From a checkpoint of a small image classifier: batches of 128, trained on rendered rooms with furniture.
Rows from block 10, named by matrix and row number. Rows with one number belong to one attention dimension. Each number is 500 + 25 x the weight over its row's rms, rounded and kept within 0 to 999. All counts start at 0. Numbers have three digits each. After the name is the row's rms in percent of the matrix's.
# q: attention query (model.blocks.10.attn.q.weight, 160x160), inputs 0-53
# k: attention key (model.blocks.10.attn.k.weight, 160x160), inputs 0-53
q.26 101:482512503549489504512493514455508484496516489498508517502519533499490516485514493496500532510503514532528494480494505461470502516516471474499479513479446460558520
q.27 110:490518503472512477511496502572470472527495504478481541477523538519489493531488513496509495517523484507511526496428484502444520534481488535489508526479500479478492
q.28 099:473482521514480463480493499459513510500468497524525522491479510557506510486467506517494560504466507454488476522508479515530475552511500482503496513558509533445499
q.29 093:502487494510515507465472485533586493527449489462480489483493532482498524484524508487492498506513460531496503501509515521454533480536496524516454510524470507510511
q.30 101:469518495504501527489519507453490480505496508518514536531527461484526528518566476446551466487538435523468506495501511493476434460503460499483477510517501492541498
q.31 093:476481509508508496493475495539488533476531485460484532520501512580494526474500499533519490519492527485484528479482496468502525464522496478518503490502452482496453
q.32 109:478472551472494499448507470493487534492537490530506508532492532523531533517482546469485517502554523531498480539533480518467485473514519456442527524441502532514491
q.33 105:490498538502493474510477528487504527494484512497526539504533475495515482507490487478476542487432537487510544501458523445548461520487505550517491510497493508481489
q.34 094:482492487522494489518524519510455503498538485461528467519482553516495503542469565503528495477499505501485491546541500506503513456473506513509517482535511487519486
q.35 104:529512533548485520505519456511512476528488460469506512501514487529506494471511493490533536475500461534495508524482464475534508504520535504484512524469515544482517
q.36 100:501495518513502507504500472484452509511466505520470486510469520564499516463491494478459530495489463474548464475483517486536517532507537474485486485502518553506539
q.37 107:529478518548472501531458528566508494496503488510490478474483518539460493489535518500497488525498488524488503526532534500445540513515518498523506482456518489500479
q.38 106:534476524529470434456512438489475505500465520511519548494480487468543513479495494497464505524501484464515485480518485477546497454488504493506462515514521464518553
q.39 109:508517489485500512507522499530474548513514493486527512515518496459518479514472524484512469560479527539486479503503523471439479474518460514489509480438473479469449
q.40 098:538473523511555490501495532489552470504525532477506502486471494468526516479470508501503492478458458478484457514482476454483495495516544466497512487549540488489529
q.41 101:475524541516540502548461507485466473483481496529488518503494505499526497442475506499510530488473518489541496489489491507452502475500519545499596480480527501543461
q.42 101:539489464503504531505490532485491502465445474503464525501461517523483529479502506540485475491504484462523521502488528503503516546481478465516472480536470513485484
q.43 103:500484488482500476462503520519515516512500495551537520486492477482474486502504512504473510526476523533495555504488504495540490512490500469449492475529510520507528
q.44 095:504501500518507503480524493516502474512507485566491492491513489500536526485514495486489438463507512521477461506477491493442538534467527458474506517469482522500496
q.45 108:509500488530546527543547462485528440499517484500498501463542469490538497503482525470478513495510506512504453488527509489517474478529506465490515533523506482500526
q.46 093:475529530520529501508452542530542523522502482504467530519515523459534525508450511471477490443518506540520501487508493506529489469485464522481500498499472469550531
q.47 113:460492491482489514486533505494519508487494532514537488468519508477491457459481502496478505547486541528493518434510527492542532480523454493481493491511485552508531
q.48 100:475521492504497489524505513523520527478583458531531511518492537499519503516488544499518521552504508470531413573517517485528486475514512501513485504529507495489492
q.49 094:504475493493510488527517490476469516483502463512507513539497516490504453508493500430531466462526551479502510448510543472477492537493498477486486495507460465524459
q.50 097:502496520494519486529533471473475546508501467487500522541509523471538488489524452476498513497481520500524536472465445516525497477502493494493542495482488487480500
q.51 095:508494514528499446493508528492514476520485491518521502458485451482494506514526481540484497521454494492522445501441520531507507542507498493512490510479528535490529
q.52 098:504529485463526511517526503503504478520489517495528508530498507517500486573515512468508505470533477501510470495470485504472526468441480492510509526516490515511497
q.53 097:516508474516462475534517485525505492484473467494501464539481483487534504468480525519486533568490504485522470502496494527473486535496548489502513522524480494454514
q.54 097:537538500530504515519518443528495478508497462489456497505484492503492534504525500502521445519528475491483539485503474520474460503528519528498507470522494507515460
q.55 097:495462480523501465520479502475483489511480493501495495512519470477493503460482497530471494520489496523509533488472496484461511524478533474498510486498473510462540
q.56 107:513473509464482488521511497515518479487464551497469479484471534490471506454484521538507494461480499500499541515559497475501493492511526491522542497511552483480512
q.57 095:505473451499513495492550535470519542530474525525514498505530512464498488553487450530496504527492489535476541510507468503504499491484511515472531497517517521523512
q.58 091:497509484539477514490513556525525511494499468517457450499498491478525506498529506477497466468513486516512547469500488453494500536474504548525531515535474531520504
q.59 105:499490490467508472517522519456487503487464546501487531530466469502490522495480483480478548525450482473520482481478472530544500501525491437473502505542488511495518
q.60 096:532540465494538493539529497495482534504487465520475562495500452492554483494508470449469533534501482530513526542544541506530505542470513463488479500508501491488529
q.61 103:468472496466551532491535501504530472485545481462498488542511477462497520463538493496486511492518520483526508519522490465508520477491477528459492502534499517483519
q.62 106:481507480510471528511516568520549557523500486463457490472536476459472499488498509525482553502548504501510503493526503520518491479516502469473489521498456486468537
q.63 109:478543480502514527538493468483498495484497492461495538527500490504495504515473528524524525526492514431480536486505485504495455524504466541479488502485497469504493
q.64 093:530456519486512513544489444508485496522494496512545486484500511519415500490493492479478468510491513511469506478464503467508514550507540466498529504512524476501511
q.65 097:524523511506502503439507450471470501483507536501489518539501515474493518494503494497466490481470479525522523501477476510478498541475518469509485505503476478516473
q.66 093:526512478454510463486479491522540498522482486553509477515493500492517510475484533507486463525514494495470523508501509491495519517523480522482500519519501473450527
q.67 097:533456514507525457483448481501514493495504468505502500506500496464523500518482503450514498512510511481512518503483499469539449504478491521523485485510503500511532
q.68 099:520489501492498475532461533520505536526524531461511525541502533515480472506512494489499532468516492498498486496481485507477497501475479519479506483484510558495521
q.69 101:445443491515507509517517503521478528496546485481507493523510504460500489534496530512497470464476514523488500477499511515496514502522474544485489472477531457524507
q.70 097:502519550490495484494514496493503456513523506490476497463510464523488440495491477494549481529507490518462513502486500494467520520486533472488462520503501509424489
q.71 097:517512491507473517489501493478479483515525482527554506486507532518526513516456515487481478463430480500463483509512544544524480499551513481460523519480509459495484
q.72 099:460518501480475519459480482532528479476531484481500545517536511484489478495478509519497509484504523473525491490447518541453506505484504508484486501513536497501454
q.73 088:531509542477501475513516507479531497473466534467500498513495470534530511499477484475492511464583517506490503502524488513516470501477512522531499508481492528476489
q.74 097:497463538482441493493533501495496477525520504519508480486508485475495516440462512458505522482449505499472476464553494479507524529530491504491501533452521556533477
q.75 095:496511540509534513448527487510526491491554524527504512472455518474469492497439506491484472482510487504520446484510500515461477504511505529483502509485486495436527
q.76 096:493510491461465469482486498502507516468485480509456551552493430522509506525494485495476462495519513516488536476515482510541484513504542486504547478514517479495540
q.77 085:496545523532483508491529485513488455488483439517450477481509513464475474488515507499494522560549477463510503534534504516480529522489507545486479480461501509493505
q.78 086:490497472506476507520532462474524528542527520511528541473505510534506531499495506468487534530482490492529455476557470479520488463480500518489525516518523509501486
q.79 084:471507481506504506487502508415533547537486514515507524450553512529471495452509534489508504493461504513470506495491474492487516512513483545557498469520509531524502
q.80 099:484498492491495507518471527485484549542540505505532549530519490500480499499473511523477493523546500509492491479474484497516508539501474521500512487508519558514499
q.81 096:504479495517487532485498481528516476500479468489492514504508501518471527508518488553550466507495522444455484497484468467532513522457507515512522500559507483530513
q.82 100:464540506470516487527494466476501492487531522476459548499490514507504487488542502449481482491530542538470501515512501505508535517507549500519524458511486462479481
q.83 096:501494505485522516503476502486479503548516417534531504482501462543503493538509478509528533503525543493508462457524551532528511546530517475528490532459466501459479
q.84 102:494510491507511541499507539537521453517476479508496478509514521535505502505464495497535479486504527513487544529473509463518463491527454489512495477513483516495523
q.85 098:484514490480494527535485497565498495495527503510535531489452525498529550517479514513453485485507545490472509465486513491505491482532465477519541493498496491497505
q.86 106:480476488515492475490440462533520550535485535512481473551516490511436498529498488503516480546517473490491509543503503519585521497472487471503513487513489487509523
q.87 089:454496496498493517456497513484504496485499498493511520448466508496505491479514530484467500494527470519534523499488492485503509502543521501506460445481502573475509
q.88 098:485453496548532440499460530528505508492472527499527529507443502515520546529509502476496498508484491497489464539508521517491490488481474491492490550515491476436493
q.89 096:499474528478457481508493496477509535523501452494457507506495490534539491502487469467471448497482547519458515499515484542557495498564528466498494493531472503475503
q.90 083:485503545477513472517521514495497488481524502509514509489469487474499573513459501529474489550516520485487514496507475464477538517460500528479502526494517531488481
q.91 103:527519499526487485495505520477490497479499526495503484486495557521491486487546505539492489465491492485499488474539495542535494494518494525469489524499485543509528
q.92 098:493496477496532500491458504486501513498523495476499505490491480478496553478494506499440488517457483452510517492559539548495489461530517490513510455504524481460537
q.93 098:458493531512523500453501499511515529516493523537516495485487526488468527469539469460549529491544518526489455471536501516463504519488531476516481567499476503489491
q.94 093:539532509463483475528558503439505542473526498516478512518494488499515481508507490496497488486557477516500535477511520506514498480508510489441514534493468484485510
q.95 098:536464508455542529523527503564501461519497504499486454503484493493478492478516471488479516519493525496505515510494500463500500498528496483477503521500493530506475
q.96 104:456512510521525516473501528515540510473520456516452489511493473535490479551526508508508522484527491484467550529490502482494462557478500513503475497521489543498478
q.97 104:453501521476509553498516522497505509469467541528485461464553501514486512500533497499466487553469513497511549486500460478517504451499508488497508501477501521461507
q.98 103:497506506516463477508512438510508494495454489511508486487498487472519499510480497470493475514538498537501457539494494522481461516474483540507491512502519505520504
q.99 091:479471523504468515486518485507494506471474477537491443517515521496446477525493474497510516479522534551503521476493526453514512544480539533501488486489487508548506
q.100 102:493496459468516471495490483475513554497502490533505477473483551506561491542557501500468498519530494496481479490462479490502507486498519476497485553490499498506487
q.101 101:503508483470492475473511460493477513473489500479485516476476470497496517480494456499465520511520518516540466449502555472538498504496549517491480526478473527524482
q.102 101:524520539533519505468483435534517448509483496495490466460468551525504490470455465505512488510553533463497512450501506466463526483552511553488485528508513458502507
q.103 104:498511507512529481522531470505486492539465508486492513506518497491502493505491504488501469490528534487462531458502558482540510509493491476468473435496515481533499
q.104 101:459504486508508473500482471491519461455493509551525501491498496513517526463531485511512463503492554487506517494523539482571521507531485496522523538522525496481492
q.105 094:523510495504519524518531529475525537534499446496541501437465501484530469498532532500483490468490494501475513517435478480478514522491518547524489481491502504512560
q.106 093:486484514498495496464495548480484458517469500496497531497544497505485516475492490493517429527512469512477507495502508475492496516511498500533491454483483491509516
q.107 113:507524511503502529537521525548462490519500504492515463500521485447449561469499497495480552535480491473515516501536462534556488518515551490524491488500472503490485
q.108 097:538517545491525526512521508487485498468498525527544518496447498527487444526517518509464529516497490503469506480557507453483492534524462509522474483501498467537527
q.109 106:482515497523537494530446501499508511571483457488492555481528502527480480533447510509546502458478478481505478511488497487484495532524514510499547513520484545471534
q.110 105:492510501484496467534494485500517536524481496478504467444559527481503514505488481512474529476499478508506550541522471503539527499474569493498478485511523490531515
q.111 098:516464496495536532539491455487508497456489485505501511494485518515461492511485491513535545488510518477517472521496472453498572497496463466472544493469506468519480
q.112 096:501518490528484538506503472522498537479508446526519507525477500499484482522505485541482476520514520510464523537492486540499513491532501491533499460547557478504492
q.113 103:452489471514474495513514493497484497495483511495533481533511496508494490517547505479509494512479455526516475535513493451521487528546450483542495509529504504498558
q.114 096:505488475488569498518482510489506495524488454474516462478500464510535486498475522510502500504509521502475495490489499546492502457508531488510561521507507494505527
q.115 101:527508484501507494519492493511521531541560505522491512476508477486520506465544513484562544514517439485524487502556473498488512526476483491495523503489496476495499
q.116 091:463542492513517461479530477494491502475501501495475507523527489505532496499495465503515479529485514502487453517488496465473484522462511477485448509511471516522466
q.117 099:523531467524504480482483497490527526459507461485501513508517516485519519493470533510493508519460564489512486531538511487511465475514488517452511555515540501470466
q.118 119:544480503496523508542512482507527486454525482530492519536486482478498505455512492480521487470495489527516472490584541502460476574526495506490505478492482530516525
q.119 093:514482534506541521503499518470467522518488456494492501494469510521517516499478520490476506451509530492535490508504520495493442458502489532484498492531502509473529
q.120 100:505502560444522520529518531482496489469486532468493495501537532509529538491501471505511499519530469442495474502500468525527480487523501474466462523454467527468523
q.121 101:499527487529477474497481463505519527530510470483532490488479506502478530540535556510488499484512490528494470500528525513528533513479504510485510479480502524498526
q.122 102:514471509491546538508521492457495499498489520527511489465486501490521503463464480463497488539503540483512477536475488509487482493452458514492505493481520538508503
q.123 097:517484514498522502522542473476476529534483520457500505513545494473536492461533467510478468466551482517537552441477507495507495493473527488509472531437534492453537
q.124 098:484496519518469501513499478461521465440510517486464463515507506507479486539507560465484492538521517497506462496540512477532494470509493477496482567496530467493492
q.125 101:520513489505526508487500507511510495567488505506497527533527534508506518500484503502482461536459497498470519504497500532480481481504568519498495526483528464501460
q.126 098:485452514477472541472491515490482458499502503490513510500493540498481514513496515513516538493490508516507487461478489496459510494498510503497502487485464509491515
q.127 108:507477461501496532533454484504513478482523480520513531512501493495448497496481500527515487482460518467469527465495506553444516481506493501547491534481503541472543
q.128 100:525531503511501524494473498468513555527508479528519519498494572499500529502485502529485486506471473514507508483527500543519530468486516511497531471509519544482459
q.129 096:507483519469517493578475491498494508530462498474505462526438464523502499521473485479503488506461474499498493498489512502491480513462510508516477534489461476508519
q.130 090:491512504526524530461491434499509472513506509523513529497508518518491506462483479537490502525480498549527476491492552448491506515513532528542487512494524503510519
q.131 105:484517509489516481522480478474509499477500493482508518552460536484493510467508486519494532518493434494485497479468529487546492482481494506483501514542477524469520
q.132 093:502467559487518553509506454474495545485509488486502512490544487514543471542507531532452437513524499478453515498493483503498516503515491497533508505488495510524528
q.133 099:428495488513524461504495526503499498473491491466504482550513512490505511546465467526565517498572482497461491487477474491511531511466506515458494516475537502530476
q.134 099:457519519515502434534500524504515443477521494482470524541486547467500516452493495487488504454474489505540494530482488483503519511526483548501546507501489499471509
q.135 099:515492519488515527497503519538482498489507491478491502523516507485486496534506497519522506503459524525562455517500489530525467493513478509539478502472501514495468
q.136 109:492476506538543505500516479513544508501515469520494493547537456564489498517498497508471513481543559492500476499495472495453499481524505515512523511527501514509525
q.137 097:455502518545485530545533506467557517471498497507508462494471498533544520509510496494487454521519530490493535531440477458475513510553498488474473515538471492513522
q.138 101:499519487500525497533495543506490508544470586438496446483518500519538500530502471494538498509490538510529503516495497492515481482564454493525470485493494513508499
k.26 100:513549507511461504505461425493538474523459535496479486453491516501505540461524492497477461539503509484474515496524519511475494516521480480527439493529475467526489
k.27 116:534497489480478509492491474499537508529476476496458525525519484431522479517493502496511442501517474530525455498530478510520520494493472528491490530515531484481463
k.28 099:500491489514478512508523506482510526515530468487518544518503518521464493494502514493510497467500503521452515463498521529515474521542559484469551469491524475470536
k.29 092:505485480475497544507547502482467482520454465496474538484501490484517449516517501516494473525520550500504480499481530507516503506484498529532515501503500501463496
k.30 105:512485501491509506484492519517455448456515493500524477490481488498524516516491494513481479510518486504564522491456506558505514481491520543498522520528521472512477
k.31 094:523514565436494468475503478461518501495507476512519523476543514517516528507504503468529456476513512486454534462542457500500497513478498508500507526508539507510494
k.32 097:480482497459489485514458498533525547517468484502504512477516517513501527500508474502444471498458514492478515489493472508507494517521496539487497534509479465567491
k.33 104:502500480531533502473487484488554491509547515511457562499488472543506473494538505479482505527509476492515495510478517489486522475455487459463466509496504501507481
k.34 095:487481547518493503494487485468487479523509515493533487491492489541474501516525471489461449518480509546495485484494468531528559495526482534508489480491511477521502
k.35 107:519491480512494502501487529490531527536458482474468554454499487501509509482478539512519540517526498508471476523468445515497457447506486510505496530490493492488509
k.36 104:457480493426534484488507500484497523544503491486466478508470507536545528456487526520520489504553464492533484549470477506479482515482523483459541538432474529533509
k.37 110:484504517437515533503543497516459513509514473459507491520446498570508450475529480501494531511471521490476490481514513528516521523478505520488484484550528506518514
k.38 100:490471489490469500487453523516505537500468513471510496503487565521508505471541516551562456484516513480517480522479511446511472473500532494468549516486501526465484
k.39 103:508497513513501506465490526529495458529515455472478486482477529485484459498552518468534484511485472460492509520482525487513507519465498522487524467471482462470550
k.40 103:435527523506505523496463502486515566517466511494525564504531499520453483521499512501497461515497529502494497514572502512479480490518464486513515475504481514534553
k.41 096:478515491498480541475556500459528525495475488486488529493542463547475470485485527480453494513498537532496519467510501541483480540461524492509524517509446532464532
k.42 101:499510518494551503536508504530530504487508499480464494533494497570529538454509518487535490513501474521497516481522532498520501495472479507508505511489493510534504
k.43 101:513479484513522522481448512467470496472573466543515508494478514522470520487500495454509478468550517521509546490521468520492475498503506479513557501481515528536496
k.44 097:471438514497497488492467523483513493510498517490512488508466520451505498477480509492493493483525511484476518533507514526480515480537514531532499476513464538490520
k.45 102:505523492488506517564505475488484513468517479525504533436478487437494475474450485544547461507521470504511490523481525513542473486555457508530453511504502507468507
k.46 098:502496474494497486485529539454511507497521470516534541482522485510489507484499548517500497479510550454528528477467462489472470512499504531484482513548471518465520
k.47 112:511476514546530505484486480521517487504502484528494479508465498524512510493489478493507518502501520450528470530539513471519459525484466476458538492505511515457494
k.48 093:478538517509512539467523462510519513489508486491521488494511473522500506493532496511496505506499494498495451509523455525497468507511499517513535504484485473508521
k.49 088:478552515488560480526510477499495486492501530518484532485524471450534488495511503485524494459489455468493482487511489503518536509505513511473476468492462491495536
k.50 096:495485479498512475497511534523491486470522527517498464518538430488515568559507489534496489521529466528520493514455497496481474473468494504502490524498505516501551
k.51 103:531501557484492504496468477522480507528525504541480499565484525520495529520524533513547495487538521503470484516526517502510429485491450480495508508478544485500493
k.52 093:535485521473490487537507485503496477536501503506494511527491493482521479494534525506503447508524502464495508514486541497524461516526496500503482502457492471504463
k.53 112:488488507513501453495502502474500496514489458450510495538490528508503519466482545444513467479489518496512493488553490487500496501478494483511514494494486475553518
k.54 100:517514472563475484514492507531479559528542516452456486484501432500530468478491526477521558498466498508518477507443488485481514487492477499514465474462505497523498
k.55 086:523470495531465494498506526499534480499483507509502468441489518545510459486548524483501494470543477532483516483485524536520427494514519496494503515478521471523485
k.56 104:500496502507524526509506546510496472529470509489498485525554486530456541457440503471487481548513522522506529470503506545515498516463563480487505525502494509511477
k.57 108:514470499481451467512529518485519466510467490532513471492480495472493491579483478487465519542498517494509506469475517511514485514504512467504497502502520466524506
k.58 096:512538496499522481498528537471498494499503480528455534494488467496528476517519486482509540513479546500511544527476536480521486499515498507525515494504500529506516
k.59 118:503540497490470494540502485519509530496483535566487503493472506455478515487482516483496470480487488519510498514486508531509481527524509511508530532489494477517471
k.60 100:569490484482452546499507499526538472483482499506470509461481473496473498514515546511516486496505556494503482470546520515529450483495511522525533480492481513515513
k.61 107:478525490506482519497531531458523497541500460499515503496523495433515502492507505483464449429481509529573486555512460450522514516530472511527536497478521503488434
k.62 101:540499494543503510513462484528499528450482486525524506506506501452498475489497473499486494521455475489509489531488510513496501516517478476587519487555475505515490
k.63 118:468478467499547508549527479484483484539498505539455486498492508475496483465488521438462483506505504496494490520476480524515527492482539483494518514444492526466474
k.64 098:498495505480489524487493509528522481447492477501499522531528472514525489518498552477472482514510460478491505509446492510532479455551523501472503524492488539533543
k.65 098:497480470511477539511456534531525462510492498518490531465473492507479499513479528515513454491513534489505534475508512530510495498500452575527511512503468474548519
k.66 104:462531510483490498468477493471493476523498467500504515499485490516486478495530547488519477508522510505503512512479515484525522461486533477490506529467481463516527
k.67 101:490510486528506503495508457451525505506472546479486501513541499502518501448525502514485544470507530496508483497530532529497482505467477488459480458505501510526486
k.68 105:510509475504540498491482465534526478532490487525497540515498528481475500475507498507496493498538511499517470522535483444525515475514528489481491527516494572484526
k.69 096:505515501493541509545505556506484469584544493488541463480474521502492513521473486495519525485490493527499522478520531533499521533499533513511475494477478469498496
k.70 101:497483487507514446474538500519514498496511487453502460531516428526460532497503472496519507479508487500519465514491489534514445478530491521510488494475527491512503
k.71 095:493526481472533519532477487523516516479465476507546490516506528488534492527500534450521516535510536543462507530509467512528492478510476509458488570526472494481469
k.72 102:499494552492497475504448514476452515497506477505482530509496516548537483509506495541493499509503528488477506509503521491502507486485523491481458491497507514452508
k.73 104:475509477493469503487480512464509505512528486505500505543531526453503493482490464528506493517491477512541473498526503542488463449483510481523490468495524518529476
k.74 100:512541534438431505474444510501524493520516540496513510529485482486486526550483462511529524471489463518473500505494482523527506525549469493467518550517431478509480
k.75 091:490484490515503484539505551502537516524455471498512546534478478521512521508536570462531526490503516478501502500471542490502496533544484473517490490462481538525463
k.76 097:491528487502491478475490478499522514498533507531512471538543435483534473506531508524497520511495484472498484470524470470484470528470499503550506508526497474530503
k.77 088:501485487504536469451553533465467510517493494464492505505477493472480502464547509502495507456530444462502467484475538542487492502520484518505489498488521490491499
k.78 094:519502458521530507495486454517471542515463514534490541530483480505499489466474476474508505500458517473461475497480467469497509488514502484505525475534507529496517
k.79 090:499462475538462510512517476515496512460484508493518479502497527520501540541449510504510520515459546508558463487480536488487489508469502512477471524469513484536512
k.80 091:515512484513543531501495497519518467488477490498525506491459505508461485484540526428455523480486496504534512486449529487518503539486531488509471461514532518477510
k.81 095:512452491529495485472509482489488534481484487510469496482461519500538471492531464504504503491519499491493488476540447512480514490496529433513471470538504513537480
k.82 100:526505522508473447461520511473524543477497491499498502484541536471501485463477481502493475501504497472489503488478499544529496509515502547536486539469521551534522
k.83 104:500530506522535510495502504500502544463471490516530473471528490512478490544539540518490468513508484497517480499484514505506503542518456520462480515501529508479489
k.84 098:480513505524486489514541481506497508501517480512509487492523481528533490501507540498509520517502494517522495512496495441471543470477502514442501486523510454509510
k.85 093:469525484489450489491521514518519502489471491534493501492502526504509497458520517491497501541525533497485493537487477420524495473487502487518479476503493491487511
k.86 105:516514492516537492440480504463481510503526498525456543483507488497496443517526489509467501471522503514456469492493490486516473479475523529565531503501480474510529
k.87 091:516465496541516511505484497532485467509492494464472535508485499562494489466523501506504506496480504475506483526484499485470449548491471500474511535508448488471471
k.88 096:505555446497536488467510457466498457518465493505478505501518502444478500486559509524493462474472480512540496469520485501474537491489507494536505462458483513522475
k.89 094:553523485510468473479513510502460493498515498507503466533553466498528474471473454505488537510479474502544521531495444502482490485500453530501534524541494522480469
k.90 086:479489465486528507469513538510497492514499494522494509535515516482495518501472486474538538503493486489491517531528490501518496458503493447468475484496501515522512
k.91 092:510526523491512496516492508514523553529484488504564484535526523479484505510488472499476467519508480510499501468496484502473523492498518495478494497539538508495480
k.92 096:486489498483508489504532542512489485487512465480480484458538468494497494514534504430522536478482461536501503500539497461457534484514480506482523489527479513485470
k.93 099:506502519538457506498471565503474536495472481503503537484499507503480525482474492518461493472493515453460507503485498536510502489548499501512497520437467493495516
k.94 088:520539531505487525522509526482519521471551504498488508529525467478482492528486475504529522468479512459526465481520478502510461495508465519511531520480503548523487
k.95 091:483492535438521513473499504487493520551530468495494503538476496519515529495469527471474491532456505512462543521459482482502475458532467484494519467484497513511536
k.96 096:545509527551479477496524499509493484482521513465523483550495515509472453490485461530455568525468489500519496510428492536431503477496497499506497481469462460502534
k.97 107:518501521503470478490449499522535447510483465484555511489492514515506501471493547504539478529518480532482498512499517505569498534505511470503496482492499517523469
k.98 098:495527512459486467468529503506471500519543442491513475510495490520496477502555500536515525511479489503540535471488540545487486533480501500513523522496482483513533
k.99 093:536507544510505458505483494506494432474519475492525467490471503479481477496516490503509487545533494508458504533446515456542531492517500488501464486494456493530496
k.100 097:488518519475476546504512504460561494528560572477449474536458521542504484531485529487522517482456482469518523509512495527444499471513512550470532488484512513489510
k.101 095:491544497504511532515460547514493524504510462503515474497449518517464477522485518533474502477482479517482483479470478493514530472500552526481509528514535507489522
k.102 106:452498525485494477491469472484422477494508514556505472512501513486493521513520511481519511476477469513496538470509491520492465486550499424487481531551497499509542
k.103 098:493482527505508462523434503495487490506553513498500491510481516483464513468516476512503511500496545510519489451512468525517510544476464512511495512483475498503483
k.104 097:514500451500510484477525474525507479508513494515473520498489536512498533507484531524500539504485502530493493505483511531513550491502518476507492498524468475467491
k.105 088:443513524511515545493508482446504447476496510481533550489522485493492449481528453485523479500498493501513526509542514480510495492476517474471479469486518455519507
k.106 091:485505443496495501529560521473513542472515509522496489511475525465483489441449478489502489505519501517543489505505501491503502504492471472518492532523502497519537
k.107 108:550486519481480495496490491525482497469529487550522505516478516476532510490479521479476508554437495465537493482518501514529531478495484500517503438452482520489462
k.108 097:485446510520492475517453516505490502532495481565498538498500499473470478508447494529482456477525458477467501511498478522520534473516493511490504480505521505560484
k.109 111:532491502511513483514500458500505443489512524521535505515503514485499474504453453456508518528497536520461482497543533502503488492499489514483515510489461410527519
k.110 104:456517512519530506484466486515547480469472497531502485467456462519529486496483508490499464509513543484469534507475543474486499493519515498510507484488532529529485
k.111 097:478542522518522506493476494521456565473498502481498468504505474481558494465438503501467468475510523538509513506529498505494512527521514531495489480492500499496463
k.112 100:506493495504517471510508521512477530509496531499538505506490483480488487482448486554455549496446509513513516477508513549491512506497510501509501497519490472480506
k.113 102:470427495535470506450514489487515497540529478467501530471511503496540451539508511490540494489503487472500573514512515503467464501465504556495488471519501556524535
k.114 100:485492524532496535543516533544497534477487532523479505491503473492476472497481502524521470480497511475551528465533552521519473457498471498504514523478445448488517
k.115 101:490469502507488483521540484536491495524490515498510487511528479539503540509427475527510464505454508503473525501518484540482500518485514484515515489498515520452513
k.116 082:487497500520506522505478506483526494510515494496484543482518500471478521480515537496450517475520493475517500522487494502525531462516485507536491475497491513526498
k.117 103:536503485541506517521481502538462507474475489566540504494464498519442474493499510511490538487456482496476522522502498532512492494528504537502473495479459538462466
k.118 119:497515489527496544530488509507476522484503500498481520503516499478513543531486516469507465519547494483454549527513461517516527489497521511489456483526489470508513
k.119 094:537488486520535487475506465457516499511505482489521492505503498462523527538474500469532501549529524505507505529499511499508489560538486535495456441495476492459473
k.120 093:520511532497480509519483488496548521535473470462518530510479479501517525501511533536495466496483506469549501468504487536498521528452533510508527488509510495484491
k.121 104:504494499518556470506535434494492475490526509448512467511522492484459472454476515505469498483465560463503495490516506449496517526506509502487514498486543490522488
k.122 096:492510519529441496465481522532508478493464476567517526506494496459491498554480483492502490507476509544473526497470488484533502514470490504540468462492488523519489
k.123 099:495481549506499526518465486472518437547496509459507455492491498478452497557519497489535495519516542518487514526523505488529475509492462457509503509478511488477499
k.124 105:505513519507464525509444515479530513516545515503508487492487516505462517523477519535509513458467531497487513448508496488512493510542477496528509485537463540480500
k.125 097:517478516503518524484529519499502496491509473530502498492515478492520501503509466535490530490476478474519462503521507504512489488528495484486548471518521529503515
k.126 096:558469502495492489509483528504513503454487478500478466459488475517523476484479507479511498562469474495481507523501505454484484494491523512470495512549516534459546
k.127 103:537510508507496537505535508446486456417516500467474533504473513489486429506467531499491526543561516498527515508500425486527518518503471508493505487498483452499502
k.128 097:470512507487473522545494515495502526504472490475511476522447534520542498475516477505531481540501507449476475476512482527479499471490464532538544505499461509467511
k.129 100:474477501460529476491500512531494479481453492493460543511518462509467526525532484509520506518507476567507521503487480496500570543473490549430464527498483491543506
k.130 094:516522504497501501520479450462521547539506526519521508541452484531487508484497519481474480464511550549492522484499509537549493492502475492523516469486478479478486
k.131 109:518495489484506528535502560489514482480520512520476490529477475528537532553525496517504442508454481513528497494508552534512467484493487528477476516474523503487467
k.132 092:493510491538484472491577480463481504543511542488499512483483498466508490474492483507487512516497477491522491476522525512493510542540471486495497511517461505468535
k.133 095:513550511486482533534518522536508478509528505545494439514462469489504507482500462468488493477535486492517519493471489498538479522501535499490507484444486560453499
k.134 099:538485476545509540472501543477528518465506493518435480525493484490470535554457493526512507441475531456507471496495496529515521487504511492489557485532529488524523
k.135 102:548512550454522529464475495506480515508488510475479473501474495513511478509514505475532503500495500462510485484489477497515498506479516488500467504532493490501463
k.136 105:493514506471502544480544459499460508497480466471472444522508518513496519528508502514492505519479476489522517517514513498496515494501476480497532499493509520489492
k.137 092:486495519510436478526522479485474489506534481491515519476513523470493514501516484517535521499517473501510498483504503526493486492495487476503522562500516516475506
k.138 104:519523546494491503476489469503528529461496410505504457478486506471494513519516481508524534546491483486532527516491491446559506545466544486529514498499515521500497